{
  "model": "image captioner",
  "train_examples": 122500,
  "image_size": 40,
  "crop_scale_min": 1,
  "encoder_inner_norm": false,
  "encoder_experts_per_token": 1,
  "encoder_width": 192,
  "fusion": "cross_attention",
  "decoder_width": 256,
  "decoder_norm": "rmsnorm",
  "decoder_activation": "swiglu",
  "decoder_parallel_block": false,
  "decoder_inner_norm": false,
  "adamw_weight_decay_other_params": 0.05
}
Rows from block 3 of the image encoder of a small image captioner, named by matrix and row number. Rows with one number within an expert belong to one neuron, the router's apart. Each number is 128 + 32 x the weight over its row's rms, rounded and kept within 0 to 255. All counts start at 0. Numbers have three digits each.
Before each expert's rows are labels from the 100 images, of 14848, where the router gives the expert most weight on average: "responds to" is what is common among them; "colour at peak" is the nearest of a few named colours to the mean colour under the peak. Only what is clearly more common there than usual is listed. The data: simulated grey scan slices of phantoms with and without marks. In brackets: how many of the 100.
# router: router (encoder.blocks.3.mlp.router.weight, 8x192, trained with AdamW), inputs 0-191
# gate: expert gate (encoder.blocks.3.mlp.gate, 8x96x192), inputs 0-191
# up: expert up (encoder.blocks.3.mlp.up, 8x96x192), inputs 0-191
# down: expert down (encoder.blocks.3.mlp.down, 8x192x96, transposed), outputs 0-191

# expert 2
responds to: belly (85); low contrast (64)
colour at peak: grey (98)
router.2:098173148141146111137115126099127137096086118163127146067129147142097161133101147117138131153105132176049095156140127093126085134106109093121104057144067161063091112140111122085163164097088081141194097130089125179150168146146117139137107152111129103059163053129102117188138169114136214106151158167178102117119123207121085143116162109105139114032122151102062119086113139102082111144112186157163086120170079172131141110193115196156090104096110103154092133134117129131149122142135162076098136108201160159153144089131132134123105114100125107118132094117077119145140195104147125103
gate.5:185116085109148137087154068115128069136109107176108091096102131129077158123118108130125164139109128106174081139154145141162121154155172126119175125105095148110115126144160145152137144199111146129124104162078122134093172142136117096095151113107156145131110190183116138077114172152095088136118146096191167160116082182136150103095163156088148178105100101160132138126118164164126183109141074152190141153185105077113164108191108147238150108129058064122149112174116162081116092124093109122104085122086104116204158114134147155088050092087178134152113099120120170136165123137107103160
up.5:141161150070143112088112112165154146129128082137089153170135126084103137108174077135161093091135157118146132097144172088124118101158122122122114161122164122120127178142137080140141138138126169103123171094198124172133180174106091110138156178101073108191137132126056118148161098135052098128198112077152074076168133122114101203097111117145146072109104151141078183131133137107066125124098123128072132150175165132159167153102068077136133106124084142104124079129146129090094152109156102193110138057123130143158044133099143155097173199164170127143130179156145146164157103106102131145
down.5:099099093139126160174113088113078107143153093117103125121115146189175158183092117091161131095114155130148103109103089137100078094107163106078140135112117134109162100171109143130152143162174134173107187117107161140125141065128156173091085069100121095107132080098096109168209093171117095092074145105153130101149185143145105120152132120159133107076145110125139123115168173127116116110139132140051121120143144135058174184047131093160097135156210112126109114151157102098066139156139171100136175091113093091111093119144105161071070077132114068098137138111076103145112081089167178108
gate.6:154161138158167140129174154176187108119097131100123176133142108143142097133146114141120153157104195098139163152128110116132147145138162209132119065057150162150205120094129112161032120147093113130121122101136183125153133123126094118148112126192176153087150110121067174100173086171131125166092100120121107144218121121140135081132110145152108155181132147117111135094139169100199174099130157084160153034135081136165070123128089137145174103149143099128129090137187127119133174109136150123135136094119163118094121139115069134077134101138100103170123190221148129130164138084135123159
up.6:153138089160125134149148164137079138106151093131168215152146074143135095135137097105091123145150170111175150119173091075139114080106100123130102057133108134163106170169146145090128092114125141201160125164136123156142092146078156051098156158077115104165157125126148111135128150100118092154155148164173154183097122110192129187154176123128107113130144117114175050132153163141124150127162101129128124173133125115075173104139144081117166128174113182131093133074058123124038188191124142137113124129122153145100086114093133116102149117095229118150070081154135108137150090110143081110
down.6:113151112159059106141116136173096140141096096123102071137084105168062124143069148117163133090136097111106115112134102177183174071195092126116125059160070095135059129155050133112090158138114189183097117143113187151136127094146128139097148127171126116167137091107114136114158122134120102146097099153166125090148155138145088118134137160176129160174184227176112161112108108179174121111104082142101075099186100193148109179143122154117085161078107141172212106146121131156120118141126124120097158128128120141139170098086113120072120131115155165153148163124117130097133134123153190104
gate.7:128120167148126144150116125213186101115156125132169121164135097135133159150122171047108133118119088092139157125153141174164147138168106133102125132137134194121058060122154120107101142096160118083173129172120056081073166114119126124103128149096155150138140159172128147146094046124146119108119140069171128118160083128124108033101053146113138126143151122143087157118151125162118069133131080145128088103120079152120118082203117108079174099173165165144141107067114166120138132071115136121073134112060134169179092101111080167098144096137101140142150140126185091175146129142089136088
up.7:131092138132168183119134172117119196073118189143165134160129138091088094075130136142144144132106136104201157137188099059106139099098149188124145142141163047062137109162098141093160065144105126087193137144120108112091152108083124146126131134145160142043107122104114102176076092193127113142122190118122081150143180163094118151096135142127119192150146136159057093069144087109148148173168122169113167078080085154145100103115116120124067118069079070137136165123110131090131149103165103120131110170120153144101124095123116099110159151144113115090135185075110137140135160160133134124
down.7:095154084105153165115183099127165140065183152126150095154180120132163117116096115147106174141150094164131141156086137104126106122133145153146076183109195199112122162177160142112097158069120102142150165176157130106130108134106126094116177101079171068130143134163136108177094095163164142136170110107140123153127124154069121131161149134134095134145150074145108043097067114136146124125114093129146235165147148154160142111125137181078144145081137153133126165125110159132179115218140106111140105086184144081153099120092151150115173115125089180092092106091082129098191124150082149086
gate.8:138145127119146145206095118133176108147141122138126152091118079151105099102090106135131131114136072128155138129137155175173099116112171137092118130201213158142155136105167116110167141126106148095168095133116152146121113143174145161130103138133128139112077125152051128124159140105158144141217155106168117126141108124095167113078129083099061170077113165097166133113100078068136153110088179127084100123127129132106144162099142145178112113120119147164169127096128184114135159111102063174138134182150144046112100155108114141131105148166145050123114158108189180152040112123187217107
up.8:118087128138158161205140203162064156083138091171109147117192033136087144117134173132137133159138134177153155170084122149167129129149169114165184175163110101077164125096125088138131095120077119124161156132119142077120132148098129069083130139149148173108036142126153119096159122144097103097156049122100159102192158110092122169151112101159115171187135152074128125094171135149135116129126116097139177116106171109148102106121075066193099127131167108105121129088121101146133129139137123117126104162130140066142100126104153091123141131090161068095118162096160114176187093146077161142
down.8:159142120119153183098081160085077145157167131137095167107110109114120089133132142100158134101106101096159067113079190148215176080068082180124055122104092174130154131190146132099135132175127116127071098137171115094182110113116178153188135147169156103132105127215127112136109092133198072133135115102155104114082116124121105143104156163121166146167179124104077162159141162100117175183166202173130077174141087113136160089120173116135069143170129155139138124113184080103108165125160082139166122158127123117079102126116142107148153124143135129169124146117112094140091102136091109106
gate.9:120122125135139143138189069087097094077103136174144111098114168152127131092121077116114160179114128131114132182124133062134081087078141109081178098160161172118108114122116092131108109086103123109127161090186107142102104134128133129069208102116140097082178127136115141153098153142093100086113124128148101118083153149124151146130110142101087095097174096047097162146158128156142131074114162078134170087240146164092131117121148152081132134106108166151079090105117120112039112161088115127104134081180185134107145163198116193130106112143065109152111123151113148181161166114141127096
up.9:193106146144125198143110148165122123164097134131092096094131175155114150111090124205112118050174179128098073173119111130158174134108164080113096102152177089153115145096154150146130132144118130126112156111122109164178125078122112142083090145161122149115113189125197086118162126109087145097163125155120141142125147181139133048114163125106157185104162155119114116196164121186099065156158107140146117139138087170156095123112118136177068137057147150179170162141131165138095115122105135163134156098178182115174122143108168115112205214126157095117188159123135169158096131133113125157
down.9:075215155108169101140115078094158135122122121132152105109127106119121126090072179120135151138102160117117182122164073102185150108116158125155117137146118101112202122165113135144148055151063097173133108164135145121169134114146132094130129136082142121145113132126115114134115093137074105106121126071155085162191180144126133118126115190096147114104127111165157164149120111181076111095109095110103097048122146100131173175171083079153092180104115093129063080117141081127157170190089134150096085120107110192124169138186167098198161155087154158103110096110146050143103177135116127104
gate.10:137144081061093106204130123087160084111108111118144069139145116165050120090152079132127119138110135078141099068196122113135164137145188090102125200133112138092129178121173175071110122159176091160156125175099140129150131124096099137156148141190108112130145124158091133132120118171103057086178138131124099187154107153142123101060156111114064184129113140084074084126128158128161140142149121100083126103152114117150082090080082057109110174149146165084128131150103099151152121112155115102054145159161166108155147181140107141129123171133081125087126126139131110134049148103130082117
up.10:065110135065170122111078110135145145178129133127146090120127095129058120193126106119130134186111193181090140133127051139130087115087089141105094082129150138139175150166128146082154088154133157126147190105157112165098202134074127159181112128124129172162183113117120077090128204119144165128131113156104154216188155141145180117096139170150105165083121117163156142103152129122135120127047142119100177149157164136116203198138138156128092151139107128098148133152138126143080150107155147136123086160154148124184091160104096148060112112146117120161113098154170116152162165105119168163
down.10:119150198109159217156179074157173129115163153089109082100103146127128124144115121148124135066097095165110087107143163125124073158122147134150134170179062137148059151086175145119112149128131166098151101108077158113130087120172125157148115080099114135124115103168177126099176141130099102129160134123159182105167181125089118126155121071161115103082104165131141102136153128159087181196138159139140083130154090109092122122102108180128161133050103155104147145086118109138153145084204148113128077137140071118122183146119122118157047074164134081106153161102086067175107088116123142104
gate.11:160108118188082135173108117087125143128124172128109123116129154095131126110129088121110132131092139105131167095120141154108149128170095172119150115121136103161116075117128133131162127194221146138142124194095215155131129171143127146149161192102131111176161165132117107176113171158141157148105097186124120138124195163107157130126088089071021179082127109138167175107073074111137128183095176158124115202121131131106099149149119149139188112151064144189172143126141105141088080132118147141149174132134171094157165145107147134128189158108174142084163147138144159193088091135123119171
up.11:193064130160079127106150154117093159118094123145135164137135108154131135134142128153103080071132126112121125137091173167125125112129113083126150167166115100106136193119181093095103074089127119099075166172127092105152147093093171100186110120122130147145139159144106148077134137165136141135052095124149069160172134117071143154159137112190164096128120143181157128195136099101141119119125104169120159147135129161130108165126152154113115137105066085127066100186075074074197128148124135092048114229060100143108150150105119114096104154122165156089102167138075063120128112105140091109
down.11:158107094131041081086110150222116151128069126097116103154113129132066120099162136145098173108103140167148138131142085148172125117111162191158110106158100154123083153103125163093114159149121156104096109142113085114163140182093138144080072162063112165113043157027138161086135077162123095096126119132091131175142055133163123097148061127138081096100102123092121138149128173123090183117130126126130173146133101138142123129081109145123070109150110160117104160197116116133126145099152121129072109153106087121121114090101123158217091117129113163096078170088130162096141121131096114102

# expert 5
responds to: chest (99); noisy (84); low contrast (66)
colour at peak: grey (97)
router.5:197149165127118179125162163122174199149171075148169119120141102135097136151085142165163132129174193145147148138110077141191194100150141127158116145128147134209132120128117153168064166109121124088047130137121123093112116106141136125204105187115148053148073172155157156094162094146090083145144145139125113164118166106163137115114115165163074146142146134105137176151135127168152133160155103170135195095101163152174143096102173151142200109175190100125170154153148115196148155102132104140084139155107099130117158170127143096107139116130100174155127172099162147110133060124145120086
gate.5:144117104122138125144110100177111090186181181155143154150126134109086143107098188114147149116147119120105139154134117202145130067168176097104057114099120120205081119141146121139116111142086128105141139114179148143129131105127095132149121123103104169136151137156113104112165103138131150096101154182099145081138128111124141085102109145096166166115214166184126111171095063098138107078068178107122197163119086144113060141145187108180107127136176162109129086220139164136134143084133182150124066127142136167106109090071126135167052165121084150136109098189183110097110157119133145147
up.5:083144106197120138093205094128158100145131107159059156128169084098108092103095177091160158161209071178124089078152135134119072161108162113112107089133081136143084126115125143157114165106120177082174105146144114079076169144140133126179132123131098095113133139140169112124117107111134122157155201161168103077125073131177123125157184127098136155079109069141174093087122166120177164130162101128152104149113163128115107118119121172146126185150093141185142137058136150135110114125077057149118093154154105117142158121176155107142118157110148095148185117195101102060108139088117097099
down.5:147116143129110127101078088158109178085127125145115108053090087106152169123083138104093151110123109119144142106109148117158120190189173071081100116118053124146131078186126154127139145128093187110134172110099114114142189168137138148094147135164083113089129099171133129092139170179136169141109124060160114121112130205147171203142122124076149154139095058146086142104145096185104138087115150126145154119072091152138074146120150113101167121097161143112088181116103099104193116141126087170105120166109090145155100098136148069149142158163076128171167124100165140161176124196124117187
gate.6:107091119150117177162140122107112133166183157114159122085114097125158202141095114183114140084124085136162174122118109190131134161104153138104144123152207135084177100154073118167124103134092153081102134096071167107118090183138168105093142114153172067151139073154119149101227082124069076111105141084086136167127157151130152124096155109129131109136162110156113190131146169114099139136111146086090135089111197099134156119084077108142129085181170123140151135179103124106138197165157167101135159123137148154111134147082148127072094110140144129145145163202108134151130061117179077115
up.6:110092109180043116120164097114134074129167114188150110177110117138084107156145087132135143133112117187087167104095077178096135106120140063100124147114167160163151117123147139145128182137124124167198116109124106165135150111115144122063145083137110105094171097130183096146127162171171167100117149122059123129171155143095140113144175118169187099126159045159049137113119129115168078151054134111176121124147072058099133121068149154128126155087121164109101149099116122104116132123112131110098129070112144101163173140183097122094093139180169113097069137093087114144163135100077151102
down.6:103110093198149144079123152090098161066104155056140131137200106140143103116114115119178136086100119145180145154166154158140127136100112122109141067080134127147086166144113192107140092169180061139113101163120147093165072095165117118208150092112102155159148073095096131142144077144121098163140177135125082114110173096104158143109082150138128090092091078077099140089155139122130159093165202146076120139126149119155180082147146149197134176114127153140134148121081153098120137177115055116122122161149110152139163136072197129099132207104137104122177118104149127139106123166129153103
gate.7:144155116116187093143114139166156116111122203096189103127050137140099113154119168114140121101127107176117100187078114102121144110118094136062104107107149086180068156127098179184134147070091132171139125126111183132115131165178103145079158126134121107132128160131167127119115080126138123114166134136129137187085109119077126116137078118161134089108124146128182148142154155121111151124169121112145067156167137194140087157114121092157092096183100173084176156144148132132176121128070173146099158092179150232113127167155097159141105111126117230116099096126063146127138092179109120165
up.7:105135163081095131088058138157066172089088103145097130114071090113126172147079078133122091146132134155140083066179152155149153122152140128121132190200113110159056158126109134105097102106144146117121187107181140200163154120092055131127130217142173153155176152095099104079136128162136156163135123134134164133129089221179111146116050145103112119124148110136100116172118158102152136143125094147154132129121162116170114133154109111128155128207120146078103118124178114120172135147078141150157160179122117127161125143127131153144151154122152104167199166143179096203109121139119125162
down.7:118135108107115120156151193126152119131128160115154121098131102167168195154143140177177102123169124109118125154119061109157116138081107065100146131114134141188142152150100104108162116174102110074137121088098108104130181112143045116191150081159153103149095174191139112146144089135177104090085057105093095117105123136178175188136118078172119167107127182054156176092115142110106194079120133158094148131161144079119140145145074112131142210123122115115128111126087173113095165132177139111144171150102142158142100114078193148124081149130116103189121088133169120077095122151093163115
gate.8:102116133156146101175141164082147079096152154097134144136131116163170216111191076143152132189142122090177083132149115120182124068087139104139178107134141107143171163080137125104107142123091138122106048121229100086158123172111120096176159123158107173106089180152118102137135098103149168126150190100116136124062135102122074086151170114137103124133136186084114132120085171125140156138123132152150118147139154074103111141175183105164135174111125133142162128157088079065137219147130115104097169147078179140135137171121169132166169169145091137106081146147136179136124135143130165099
up.8:095132168156155086130066092106164133122178137116115100169130139133106127085111083160100114141098102088099108101112084079109119092159087122154149154127140073092083129127112128188158127100128204135133180167123115126132141037111126138111107117167106132147173126175099127113121147086122069113137177152165115118172109154108091147119132092151143120114085110177191128137068195120146135142234142100084141117157160154110145145163132127128099164143131170168083081128117146128128081202148145171196114109114135207134151082086076083139102165133090131128090068138130095087155168101183163107
down.8:149179108134133138135083122112130103186089088094109144110114053098135102133097109170112102105116171096147134107159133106114161111129129106131167121087103122117099179147144097158102109080100071154179164136092142081122172165175153147084162141152157119155089115128099102165153113109091108179062123057118119108161135165166117171171092104169106128098146128162111104092176153157106162179115113141086150136134083130105144165100152087096097115135167141068119096118145135147136163159041141179206069158113127133143160140066086138167162133102111084109154134166237101056140127157153177130
gate.9:052063110128137154136096137139130205046152157162130129128152193111167101162116123135143195092140150137110132117157053190121156171108135159087183070119127151158158128166089115134166074145122176076078104080173127156091165134079152138102131132071150121156116103150095074148080087085097179130096080160126133100131122163185133123119157138099089135150083153149126174116163178133119148144145080101152132140169091106077148167138179107160139123120081133095160151167138114134144190103099106154152161143158139121143141178135160124175095177134121147116122146061151155113088111134184088095
up.9:165146144072115123149110154129166104123110093114124098115090075147165126102151138144140127174091063130130112127114090166102135179177101167157162122139110123118120118101095166151109170146169131165121120108069129111155149082123179197124152134098103181183106111094166095155109131104103098147151142129111174225116149120175186044111141160153161110166122155159166090151090133080147127112097148089087109130110099178123102157087117109162107127139141094115048155031104117100187148068147143135116142160120137167139142190115076133101162143100099100183055177138102146098151173094171115134
down.9:108121097138154135100086147098122116151126131126052201147157147077173091083130097130142116079156110094113139154160133101158112143120095151144126149123149123111157143164078138070177130132051078107115158098150148137141100125147125113169112175188098140120065112112145083187090152110059146093159165121084079109135135056076068130070156125125119111085115135154039096063088188139102092123162117124094198136134106133081168127126190113125078141146085100148107132075141117107110163159147173170091129135088100132090109128082076131128070143148135149105114109192110099095091126136157105128
gate.10:104131092170099135084134152111132048147116134135072116097202128118095177174138157117102182123131121125114151082135147160144135138123071101154177162168123199088095099115168105103132110137097120089136129134152138099129158064131162151132129121160101116064164125096069132157188118122077153130205132127055100072118124168069122125169104087133164145124159158130054153176144105133106142133151185132159126195109108158183099187091137110128122153063118066167151143124130126120110098100184090088178125176109139110109160105113120102118139115137121173077170106110084155097152203139159102135
up.10:173189153166175157106103129121113080119181065150087145158107109096114086116159122113111057150121230102132163091111093124172129091125152175096099162114120154110124173131138109204165100122131052067098137140135103150115127150140178117152177133135112046173129111165164137139156085175140084127171125073111122128127166098113108122100086196181163114167118112110123102149197151124084041173109111125156146083172132142123146108103099089130154142116128163144137099133110164159147169180126135158134124134102147137096073078210122141102166132145104136104144093161125100097091155100150142126
down.10:127116128128174122122082216128174104206128094100177175145198116109127135126116148133119093083146188174093148172156108113148108143165073121172105127132201117090156136123107142124137165111103113083077186113087129137207146116137127082089096143080111095084146173106116146125153106121152082121122115145176126115116112121125102170125121085141175094131163152168105158103197140116088097123123092120173135149173117178156143109147169163128134089190123151150134153177166123122191178080074156050166084105130137171133172166162197119087160080133155125158107123140107119112164131136130111178
gate.11:131166085102123146145148108138130160120123133149080121134088096168103167182082111152154169160139125080091142107082138196116148098070169191139140128153073172096141122145068141102085070155125149134120163101139162210067167138140143068162165089160152169141096162131100139172092149115141164202140169107071166098133131113097116101095155167125138104162132157115137143126106095170163115114122109103104104134111116113092121153123061109111085162196132196128093089149134093098140162093106143109067177142104217145145143102136185164120145099115127145123127092176150133066112072143139108069
up.11:076109167117140064127105071110184119161148120103140151119136149146171134134097169139143159133151144133167108098163136129143149108075119118096118181119138164179173138119105118078164135136158109140082154152188139146126086156112167144167149169126138127143055097148129147166098069173174119152111078185098163111119143121137184176124096161137179095142114141113184143106127159144189115118120141106105092136170103126181124100122109229086189052180121151064129101134132099144179114132136088166090199157169161110158138094170097146166177113177130131168181152113096145198132109100113154151
down.11:114092138127144126143139123081150146190114105148115123085172072131123108036094128081152115130107106138097086090150095124140091112157122151127167105156101117155127073162103162146067106121104169167193092136177085133153178140106051142052078125121130122123191087136118108099134174153129160108159109085123109140108095109117062127120095123144128128153165201143105090153101162166114165110146152133062160073167104153099098124123169115187086121112197153127097160108083147138159129147064118141164167156165125188116069049164116141093113137113120098123081096091101133121110196122106110121

# expert 4
responds to: limb (100)
colour at peak: black (100)
router.4:135125118131119112133134140145067086104157189102128082186145168178153127113158139118067140133161115129162173141143151098164131153125112115112148119117135112122105112098094155111193099120163142148160131088149134157155129126092077167026077163096126151120181155198125126170114147089144116117120140154132188063137144147106080123139139137097173088124165169133121044150074122076105159091150162126184095119123147130111172161132151131095085145112171110108104154109137072106087125103138141195104150138174145153117172159117083159150078136115191120087149026152170158173129139167138119211
gate.5:137084099138129114146106142084128093170132160114114141153178093083162106106113127170177142165122151078066099097169108112158240153110124116144092179143122108154176127108158102081113139112139073059117209135175136101136112179184100119146125128174154094158130149134137103176099149140175110109127078107159086087088125154137141121130156060122132109117134110088131084164130098102199179171158097181146134126115098153128113177073116099152124168176159138151141088089166096137109129110087075101152101188134138166127143180121124064115084122122124175108112183155116147146127196090181147134
up.5:158072089148094080166117101133114179127133092119115127099153102114126134138084060064102105167072156083071133137158088138168134073104141101118122092143130140102095195133037153143083113114114129152133102141120131138154104088140148121156094067161142080139095069151140140092148147145145133157157209135110136108116171141093146114084168116129119153125109077165151075183089079178129087099174142123130146117119109142155091095127135110124135121162138177131186154138136075183098086102136164137088109116089093047155167037114103090159185156144142076115148114185127101127139140113164093090
down.5:131155104104145130135162126035150136121204124139109140109078122146146112112066111138096098122099087132123122102128164110086118133103093110105183120119164163066098114132132159171109100133108109110111099146119115175152164122082224146096093139158106087084097098123171134075156151146128150152168059153131106168199121133131066093104141188170068162170196140168080098132100100130122119155135148181133185127143079154166178079122133154164156095149086144100084090178162085132093133103111121126167105049100121187134119185123120141121140122121195185126141148154167156118128142115103102135
gate.6:126071100190134083180091126085093082137147150091141122158115164085073133090064142121101106108119095167068170072130118123131086150084138143103147132155159152162080134112089156145118121132143113144159103110101110126105164086131147131094175159078107084135136116109104188131162098114171172178102172082121129086134159144139117173147162119062116129122139170165156093055124098195125105135108185140174165123110163130159146127121127105104104188079137115147117105140142165072143079149094133110141155098035186058132147147114136118174098098120103158157115105123131128126061092216113081126
up.6:084140112140108171098178095111093107114116167038093099104050140089105129140178156092184127096098076120117156098112070087124167185083157143124142123133183133127126180126123133079109130103091122072171159108153069118093112111097112136111162060098165072132166136142133153145130129143194134139088071127176102131089172147140133150144146125096071165147145141117154157093116133192147159166098086147107115095124130111174169097187147110146117175183148150115214191106123125083123133123118062156151123100173128087162106113092150118137088148117110107102066092118159082131116157147113129081
down.6:144151110143145119166082172097164116124137099124126104178070082117153131096113142132139101106156104148170124138121112143097109139148133127093117106152137121096152095211161099148152156187094183184160113146131125151113153067102130067170145136102149152092093157089136192098121154115081161163084116089138148142132148055154147131146129159154071113152097148151219138123141068202124118194109144102140157133077125143102138156132100139148045139097147083137116139127156162141131132192099148165086102094124137169151180154067165133114074090139065132136123182200139130108133057127136177177
gate.7:130108137056139130147085135070134082079119165172072116135123107163111196125115123121177121103168085152114087134086146107046178132115124121138139189194143113134087111113114159131114149202105077115101133089096174169159148182150115149056164155163121112129108104132131191144109088125142113121171183132107129069123054209074106116100175130152142176174093197127107095150096132152078139097181146128121108124084145109111164176070079134105135162126134146096082086123165140099151170156104119109130163152148149149137122140123119123141168160119127136105171089130100143139139087212112148127
up.7:094118112145120164138128109166142114146170171166100146162139099196151147120126203110122115161165197129100107119127170143150109100093158125064089191169193216161152137136125147111117186134130129124180126075182084130103130078160098120072169123118120129119072155151093091129117151121152133175134114132072122132166139088203157073129149172131145127126106167141074141101084099106127116102133120136063115118125080109164118123154083137097149164071100105148137083132152104168114058117058136163072107108069101193133126133126125163096086122125131076192114100093103173107154092122109107128
down.7:138181122108154151112135185169172144161142139124128110124103182135094087123178135105117108115076111175090137163093107075125180166190082106119140142141107110172079057117172146125056141120083154145102133155129144099174129138100095125138123189162141110124142151092142126060102111080163116112140097134075079143156133131174083143065155166137143129108138153073129125175134150106124138132111134143164106139169152155139111142128070110108140120161139134139112058046135141179161122156161062036191134089136124144100139170130111030147109105139197107095167153108086131149131141146164157071
gate.8:090095117118117159125149172131086095071147146166159154145133131069192082094125106129124114114126109114140175173195126101113071145152088092122167176131126183160093186084118120158138168179123062109119070106058157122136156133097185104115089157130094115096153144145101168113156114166126166107099106136170142135186135156128172172133130138112173174094128160131172160121112163095114068169123141186173098140200122099080123146072173148144090117118075096140146094106142192098193117124103158144102149122116155139135130158077119187154135089077146187115101153117131088174099164141143146077
up.8:135147131105120098150113151128132125120123132100085112127141130134177142133152115171146104140131115136104103105113109179124116078138095127115106133146117176134176154113153161173145059138161119101186070123162126117129122166114123130118098173078138141163104135200179147109151160102148143071120153127106131112126115112088138117031119120156086066029130162044174108165138153107113133106128103098107117169115147131102071152072093095114176084165129091098115156141132163113181188103156113081145092141144123134119138173116140153087147188092167210143075096053157146123108183124097086226
down.8:126160141139108093178151072119124108151138042173061165117139153143142156113153127163125185097073119112122133084135125129127111154108128157137121163114112136158082202136077071185141158123130088076076136113150113131135092074122152178090181157123132170117131212114085196173124112102129146161102095095128130088171139087153171065097173078120109137130124150074117132122109113181165197110178165144148149115111136139191105099089076158133107130138136189130126086111111198132142145146167189098152117126149146130114117117160100134090135121086072126126053103108095128116095158137119106061
gate.9:108107139104142106091110100127094113133076136191117085172197186078106096153096097104171149151144134131176136097098118124119151102125087103103135177191107106142140084107122086135167138144135121074098156127147161082142141082137116160077127075142157116134177165125102255057134107092104151171094145130081112135132111183111099134149145121111178083071120131109186170142152133150124074115121144143133175112085154094159128143085133118130101174112138162146119139142053077109132156127119148092120157145134167155128076073145107178131130119158129078111119210178119127082115147160087096175
up.9:110184179093201111076199137179134128089138126144078144125160141126138161148122108173114144076125124058087107122130161191104139103127130175140084104093183111120120136194151125190145165088124120147159117143111135179162121070174154135160146093168143179093124119164103085124120157112137104158081107208105127152124131170136168134100157102104184134150141120100180119165073054168091165108070058112086084121107160123127148105118102131113121171114176121136097162158121141121178127160120096145139091112100200112139118068105159185059129095121105107134119125101125097170102094135161097131
down.9:089175155131122160140153167162155111072158141109113071208152172164116104061144111098144106158142113135128133125108090130124153110129148111151092098102157160105101122100117147160088159057112166150096113074121150136099150144137135132128185087153113145170138138136124151083088077149129100148165148063105101119026125113139119139131181116173177124161140156108111115147139084143097184185180110151151112127135146105130125083137099146131159079142134091116172162176127173186046093105088136113182078148136091199089098091131192086180130145163113133112172149150157136141050145099150082107
gate.10:115107156168169124143078155185146111093096158102159114152148169096105113128135106120156094140117114081129097162125156175073173126160126145134147180184176163123148128145133115123138120106119097118063153172163121189061129114157150124200154153133103107138196160117148167118064102167124092149089124094042109152089072110113091135164169106133083127115194136118152101197151143147105068103182160160134170115154110148108107064119154148174121146119086116133084152209084182100159147127136090132144147122100143135131178144179155156118098150167137124099106144123094118132161086043152072129
up.10:142095201111107107161167160160195097159110100170148207141115139171156172133136124094108091186102111199072149087175150138116091098198190139118098157117151139134082160108110063100161129105083130120114157167194119145100115145109094132178132105079089112100148070107064133144155159116124113212159126134116146171163113136129112141098092153124092126133165146139105063141138144150136092101140146080142143178115155073131094139116178137150154176183074132093155132132181158112158148110101125136141126135173108134165158124120124144128097141121147118116172083077160046077085126106074125107
down.10:116200127099120119084084140126143197150161124142095113083154173151170142114138171118154121138153172151112121128093153145118117104111130133120082123088107104125105151108076131078067074089131119071108079101157156122149177167121145115166134113135142153102108086123148139155123059098161114115183113091125172148097136189084170103134191112089101061127181106143122108091159120157098113093081168106193098127160139091144128147135102095154089148145112134115082134131127130048113175121121172142138137167158136098150061169184193116166114163125107103118202078140194126116074177173133072173
gate.11:131154144115173175123139138159167099153157082097146164109074145113140156151120142088113089134180211166103149088124102144098112163081129165117153148114165171124129116135117128060092137160142124200120097122137150165182107154167130134141064140062148147056110159152148178137148141122147176090072112086092069157137148144126101128136158143124099141171098087194099160120138143137120111116137099093175144158089153115128181153063124113100174054143173105189103192080092137188122119117120170138173151096169145108130154123102151158123126119203126160095095183106141135154176115142179073104
up.11:174121135131099187081131133123099128137067179132077128028104105130121129141149106101088172145098088125108126095164153140108185160176139156188180058130119113153099067089146083150132092183150166176180128141139150120078102113158118140136150099085183062123124094154147170122164073157160171154134067166131104127084124139088073148082140130120140110166098119106115122142169116114139096142138132118121093114145118071113146138122190153121061113086130053094066107084126120120136148128150070080092164126113086144184120117086128105146161087082143121125090127174097129183115143116089157149
down.11:156124135179176129116180164151106185140172110137144113156064108115084120157142120141160136102124088151106109074134176157194081126140105065076199168184161167164185179124156124127090181148139143123119122119049066115116055139057155141163116085106151167108109087057094127082122203113153105134155180187145118113149079141108133160174170115148076096147131160127150147131122182109131115150137137153092080150103125134124185143122102134089137147078139135089136173140145094142196102122098166159128114069135105098110109144102158144151150146113177141179101143152114126121140081144161124146